Rows from block 4 of the image encoder, named by matrix and row number. Rows with one number belong to one channel. Each number is 128 + 32 x the weight over its row's rms, rounded and kept within 0 to 255. All counts start at 0. Numbers have three digits each. After the name is the row's rms in percent of the matrix's.
# convs0: first 3x3 conv (encoder.blocks.4.convs.0.weight, 48x48x3x3), inputs 30-39, a 3x3 kernel for each
# convs1: second 3x3 conv (encoder.blocks.4.convs.1.weight, 48x48x3x3, transposed), outputs 30-39, a 3x3 kernel for each
convs0.0 098:107078151132059122154141090137127131179143165121089097139179084124127182105158169064130173130064138091173109119099118076113106118167245116103152106143172132129138155154128070121134141137075110137142111168142124171167160112132154127092163090145130141122134106153075102128
convs1.0 092:158141138165079131130155157101127116159122118145095074061126067136173172142167120139168124125110093123131131130134165140117150129168035149126105151061129180126135137080185149129157140109075166140102082130113161064108118106117189142141067123171077123076143165115135156082
convs0.1 104:166144146153157165189174183075113116135151094128173172195098116158137117103179155112149064165136089096107088132123093116154089084069116084118146182152202070171108126175112139122125101170109104074159117138133174148094111205144129104137101154102121101136171103106119117129
convs1.1 097:088140074116024136140178138160167124103127104078155116106145181104091153097169138102169126145100116114137107126150163148153107117146154164147174110104083090171220163170183165097080107167128133132072145196110039156088118117158086179100124147177157139100161130103193153146
convs0.2 100:154169077097125160141096142120150090165197147083171141096118185119097102092137141133132157166131115158111117139135137132146099075073124138167091078088065145130107112157146192136134087119129114071111100147118118070114166222097129124128108167120119184121139122096170124138
convs1.2 090:101112122124204141107114149093163171115125136120090113110101136140158176136140120167116113126136066090166111096071107131099095078142176149127136181163134129184088119128186149096100072143100123138069097143106094125143174098174165171168147106070122143172156129158162110139
convs0.3 096:141153123151123116119117145158093117139100140107118096094080119106097161103144148111138128086074128101130137153153137107143140115106145178101127154099085082117102106203101165105083186113149128211125106151183084105185151107121136141173148101115100123150090149144143113094
convs1.3 100:163103136111107181125120130119114164093115153094129083093115184135171118112115064125153107159146185122191143136113126145146110086093109119051113113148120155143165169147144191112135130133098068091187085139102186130163194144158100132131133099127146031130104132109150162144
convs0.4 102:139099092154188134132113105068143147176150137146144113106130136145120098148109157094118143127102111142136117135140123113132128128162069110097119157111042110127117125116137100100163140114201113074048135145162091175136144108102156109109139162108154096117136099096105115151
convs1.4 097:148167159057108143141148098106161124099153169144093135089147095190106143154136096098086161123144180119123130197146135138086139102067097065079123131099131149121118124149095099104116145134087146117099167131068153113099131072149178142127081118129126137118160121137133124070
convs0.5 100:125144190134109144084129111129148146117117101131152112127085187162145107118077164114115095114147149158133121127032121189145133149093105107102166123101147153155131130090126149127103153149118180149132157076121102071146151162163124096167143094145073200136126198114156138073
convs1.5 102:133099126185147110145149144203139102131098129119157171132084149120081071120106088157097118126130068205134110095101109110111107071152129133101112152152068169133158178119123152128206086167094145153151034161130129115100148183103117145109181111137127145127160096145124121169
convs0.6 102:114109141150122115209159131113131060145049154112131170180191136102147101108126124135078156139089118146081189125159137134183095182118065149114110190108121141173107134110135118102169110127125147080093142106101138134152049156131113164132138090141137145163137179142118148089
convs1.6 103:131140144074123159135104146114112092052112073110089101087144176141176110133143132110117093096101130120128119125147155091116127135126161137102161156171127123140124137139108113139133118180130149129060159096173061077098113119094104093102149128163180121112123132149152160083
convs0.7 099:159089105151167175039103103110127104142173164143069136132109122084125162138144090129164113131167153121098132125112133080145119114151097163127144108165079170142120107120161137067139121070137104131111138108166059140160070143180088115122118122138102160095060175094096161159
convs1.7 103:127107134068109131125113057197126105154102106194190081114086101091134082096157146141096124107143114126109118133116134101137191156122112111161072159109149085118093064097071100095113091138156127111121093096062160097097118110131122134136124097194162200178151135141115081128
convs0.8 090:151113080135101098121131149201130134121118117148178064186169093191124110102112129153103058178125186089056057133157137108136126123138123123119064219176166092109131161090135186095126158153050058089149129153204090145081106118190133106099127096088132147135141112126145095089
convs1.8 101:068091089132090114139193155173153121160168131135135109136125090152091132083094165102150126175113062149095122136129099100115088119150108144094126132125171203127157157140161110153149133170126104169158050094116175158154115117130153088138115159184153069114131146127218169143
convs0.9 101:101155149112115138103151190113121184170086118085100086071084119096196149114138151209113119136121119140119120124128106174146149067136090171176112119095100204188137132108124150153114107127118130121128154161149107120098077149134127197164136123123172084082085142126157133115
convs1.9 093:084060105121131139145119123100173179076163158140106138189148086139110155115115078072136132149137149152154126140090165154085138157087174152122083100157130103085115145123098143100128151167129151173137104115144151176176127124154098123118168138110092090116098077099111112119
convs0.10 101:124153105174169095102128142150179139056159068122079110124187072145189136108099152111125139145184121166131120053101085104178155155121140146172178081130126138164068121146131148149173152096161177155073130197098090129129137159115124172124132146151084114163140122160108130138
convs1.10 101:151132121115079123139114160091123122137093116168101065110147137115123190214116087160140102144030102133109168126218175115160134131109129140137138092140157098128090173193149167189097127135107160129124114124126179155124119150181199147125080146176143103125137164088122124112
convs0.11 103:081171224077115098156182131125139136095102107152186123202153075147104090151113142153091075101105139119159119137068099150144122065169066109107091162136161084110130138125059117135116114133114147117216105053139122087155121178173139097148087169097145127100138158174106120122
convs1.11 101:138091091160100179144088119115101122161095157157153183158164111069108096151139078126181154105058139163086035151116160134123128164149224116152164130159163132129114179171107146169152126074115132131131072120116159159114129138167129096043135110067151173096079105053134116102
convs0.12 105:133116155135149128102087071101165153073137134110104097117083160144120154148140117153112142176086030135054117084100066150170142124125141069089169125109143136146146188148120144133100165141147069164085115066155139120121174140149141140128137093122081133245132126090121066149
convs1.12 093:143136159177076080114157121127112154194109113161121138086085175142160172101127144103142154186153094150161116128164109159145147202114132127148132139113076129112132084121097136165151134143161147146144122144184173102108123163102104177121149134137102111153163163132081182149
convs0.13 098:140197159151151108078092177181139036101168175124147151132092107118142137084095128091092106100142123108128153191140102130112162134090127108139183155134121096142099144113170102105161106090149106172127111122076055107150181071097145162163123149172172129173103112135089153125
convs1.13 095:150190160159194124082141161184107141109180138152098065076119154096140119120122100109117161139142092184143121104128085066155158160102084165150148142121118137135134165161124163091107147097118096082164092143137137100123142164114110104132158142085151148179108106146176153050
convs0.14 104:102131120241152157087174125111045119100102134115142190108145119100117109151072143124072162155071137092144121151145127150119125109107097164096148089150087089089130124106114119129112159156169100163101122112132121125162103079162148102122156125134130165125121131112129107092
convs1.14 094:208129134103095116165126068101131090097132088095136144081118097118093106114167119159080113111124082118166078080094169098124127126162110098102164157134117148152103136121112091127096150141139096107184106156093115133138093112108121091144083130135094112140097110078151117125
convs0.15 099:164141097165115085129194182061115109062122110113110108080127107199114089149123132069031129105138152115158140122113117146176110181197152156131125164172103128171102145095098132127086128113192133150093142142126155107133089180169099135099138177188140148162144123138109115120
convs1.15 100:109101144155164146153143132196122123109138177122092134119081121170160144145081209128149070105095172137143173132075061165147090126178149169156151118119149119161131177141167152161132108166133117135132097121173112162143182098106141126114047031109137116161101125189146098117
convs0.16 096:114180113093119098162093141101108104103147123189100107128146149155154152128139113094038094090161151130172140164153118057154110119150171161194139101141098165106076152118068201141127195132122160122074164066152145148146132081110134157223092100181137112131110178117097103087
convs1.16 098:115124100140134118084182118148155090134124117143139136132134117142142111140174152168130112146052064092131112131129125117141128122113173155193125056127133094062133163134122142123079144110171062110087064135137091119127034140145044077110135156132157121138104143143134148094
convs0.17 099:177171114128095123089120157112090110131087111150100117116133153168118117098132136117150110162088105111108104108162158161154145118193153103215133090122172171106115103103097135061101152097108136114077150155143096142152164061122132172122134065123157126113101164129125105132
convs1.17 098:152161117145135127079106139187084111177142110187147135124098044136101143139163141207164111096145120144136162113073132135125099143120147148199102139168191099112136101118119093131166088119045130202144124155204139124099082138147189130136124167133098097195079136137117122127
convs0.18 095:108127157115116173109087131122091142100137095127144179134073159172101106112162174130070127125156146128103145107124132137089110144120105085122102142136081145137142139162152111090112145107139160211190138130140082108162107132119086129129131123100163154143161170129187125171
convs1.18 109:108137049118108088101106128138108160090117076107079150112173149143078137145163105159087097111159115126113099175211111098101132115069135091119097093068110154146184078139164116124193096091114059140165176165106161152121154117126093121115149119098062137080077110097119091160
convs0.19 101:110152191089147085128145127115163108143106171121149115074121106134103189076141103154098105180103121157110134135091171153116131108162122148156123095165081139147099171144099123149106110076086153116112151099169099041148165084146147177112119153062178157107100187075115121065
convs1.19 099:097106122099125144086062122160147106167145132111114116089142129098121156097117168167119135128143124133172062118070141108116090082134163161152108138143156113133110135079146134133112131136100110148117165131115155129083186160118139196179068152116139115135150058191109116136
convs0.20 101:170121089129098133114138173183092167085057129153080189123130117158110143208180111120131133162135167148087134146090141136093104182184110151100086103172173159146079120107082141137102166139125065142126179138100139112148169138102104160092111140105155117112107163146160151171
convs1.20 110:109089098105136127067124087149159146136174095116099100138101109120148122081152172100157135101112092093097116091172113152187144128135095122109153110124120183107125173171124171119124173142133129117123144145149161057171125136121131075166111088040135147119186179122196164088
convs0.21 097:112151138177186162172134153122140133056099151109103148158152141062094098120132132157083105149130137165113118129117124128137110119131124131144139143121133112148172107159164092130159074103082155111142084144093166143120077158129101126136103116132080107101158099130157111120
convs1.21 095:177156069081061121128084114155125145097175101163177120155110161125219086111102157136105134168182193150121072127136126169113089106071116090093105079152120080071144124123099117122070083112107147118168187076110076082091091157139193137152137126127100123165095043077109141174
convs0.22 097:134110141145119135107128093126142122121126114140087072119099115089109064150101164163126143068156110196164122135166093153100134134119138142172158085088081087161189151200121108139099173117163173145109096114088062114093140112133098208111104136123108157134115080093146174106
convs1.22 105:129134141123109090123097181065096147116048105103164182126089066128114182086132090125130114093141164070134154081142127107130121114096157108084115170100184110140120086116120149138144135108136155123162123155158111112103101188111137057121178104131114152097164143147088137110
convs0.23 095:153115147130083094163123108128154127144127105130090089096076098158139089070156159127130136132172134123112114101132155150114144081092143108144110083187052149099099126184165091156064119141094143206070133129131138114162129181113117162132102118140094120133142139082074109102
convs1.23 104:102150120158126147144151171073118152133157111139153130159154114149161100128087088153118058155138188160128182130089111131111107112153118170060142143102138125181115101095168177151145145108114070156153162174208155079147131122139160122111127128141146155120169156143160084086
convs0.24 098:177130205118059181155117181122087102177141103083129134141127090084103131127183141140133109083115103069166132113128094106100122051133150135144152163092167169180130109142098217083131154117130089149182194152085161140127090141100102151116131117113127111122122164114094101115
convs1.24 104:092162100081155095079104132128117135153103131192184117138154122083128114123108077096110132181143203158132077160216112094123124188146118157146093090080108131173202138142172154115137121095126125106070133151067171124190112141162153115115154105119188121102153137156068082154
convs0.25 100:155129157084124116143141117111087122156157100116153113097162064121077152150129116089142137128094164160103071119104090146178065194138113119123152137142109119090155131122132129114164140153108147165169116098140155153080124127137121107110101150139128106176112140127096117140
convs1.25 107:113107102042127159134163134116180164187134188134112168171165092092156129097091174107152139138109141173120128082121122178113116124156198158185169208143101108131078153122104131141126119079092121090117133140169158111097164169152122168109101147115166152132085135153101146112
convs0.26 098:074134063131121116049068124178123108097125106145122138119190075165136126137141133080170146145110099160137149108137188090113103098118148123083125083108091127107137166072129118108077105156209098104148104134200115110145134148168076091192120118162103120140107113158098148162
convs1.26 097:160137104172141110031114077136105091208109213179149103114141160213172144132121074103128134155154118112158113111164151062187108104145117128121085117070105106111108141113192134134085184129092138117104103179115108063090066182081115128154108117095119094109103160133108146148
convs0.27 101:150176119100132102076156139092110101201126125058131127125137139123087135182135093072155133141169065154104121133100130154149163130098075157122074137180107102114075149110177116151202166175132124170125119099176146138108115107074143107157145097103095150143107110134109147140
convs1.27 105:122130165063100135047065122113145148050113133119060088095097146086103102071123113111103129116107144116112143088154111083130115108158105099078124084085102135131118160129198128162113141111100175079129076140125127117083080147098109130117122123133090091167070070151126162110
convs0.28 103:174136165111117146168093121099054076119132159124121159136088093147069148108116116165097065035057161128176167180085189132119131109119135129087105179171086115146121179118170092139144132156138190112114130132128114084153153128159152115143126160121079117164175155103149103140
convs1.28 109:159161139130154196135158128135162123103146159136149113086079116092144149121118164118102109097157116122089087120091119156207171127199125114139143144079109109119130124135069138127084098085127077142214115145163123149225203138101064136116110096139131139117151066103091097127
convs0.29 100:119134149066135174127134065077129095130123057143130104095123091153084190103085164128105076135116151120125095116105130112172196142174175191159146102180089106212079138141179112109135088103134125120071138092134129116129163061093127106117111143073065176106104115131086170128
convs1.29 098:131163127083102093140138176192134100132083079120130176119142140087134133149102134073132176099157089182125127103082121128151153121143123171095125134167124105115090147077153087076148122151116126096131114081162129109108101085100124064218135116122168129146169140153160163097
convs0.30 100:087156093092175090142162137167165118147123113108105085101118122136106179110152051093102127071123125084126112111126137164136157169129109169131155122152095108116107154084122119078102138123171179084096140151172097148113150114151102129081114126109153167145165159121140130093
convs1.30 100:153144070097134102152148090124178171192135105128102092128120100071175097126160139093133127145136142141131089123118111117184124134106164141109118180131140108220114083092165110169137091177132146127101158110169168096123092147156141126126107172243126154101107102132145131095
convs0.31 097:071099147143175097144096127114129138142143084112126105083134189095199133164138118089129127127174117199135104141136151132150117062107191129140210115108120098150111086103077097119157072153133126085160251185141098128102090117099101151138111092091089125133089110126190116101
convs1.31 108:123121089127128156129199135116158143149132063109115090122093131054128115162139124145097080058132121147100118115136171142157129168146179180144141157142096167132167161096106175171079136129101129138076106135093130117163153088108131081134141102119138120067153134138121144068
convs0.32 096:134129164131154190111093159127089108113108137083139107084116130072124122111183097116163130156146139048132099114132148102150116134113168157180121158110129088114125098146116124138125138118124115135050184074099130178061124104097113120145145152151099070155127097138102134103
convs1.32 097:114139147162174136151114109150081129117156111138158103126167161156138183163144149164121143105099141131131111126155128120105135135166106109129171149121083109120163148142147164169149117151127128089205122165108116131113097161094129137095162123106151143140187146148064170154
convs0.33 099:122156176146185123101159054104133084171143090123047088116126112137103141144093188162142140117107155105124147121123099122118127115172176151112112135073111102091132135132113150092084156109134132194168162100127182160083131108073113140167168156127137121114117102123157051129
convs1.33 104:166142227146119153110096080092088110106121120085197122118194106140195103211126138161170143155137171141150156188110144124152129137205152145126125141123098079048082129131141134134088137117076170150114114191167106108169159089143115107111129138064172141173119135104116102088
convs0.34 103:184205159155140082089132138202100039110138168113181159083137118152137163083170109130155131107177114136168157100120089105103159199106216146036110102073072137135151120136155091143133147128117176166227093068143117159136161114109098074094097165129164124091158113105110185197
convs1.34 105:112112136120110110093081077082154168118172149104158171131140154104040143139141114135054112116127102043106146075140096096162201128143092074118077085105117133137158100119096165128151168161170079114109149162167088196128096074162161115155115053107086137126132083134178152142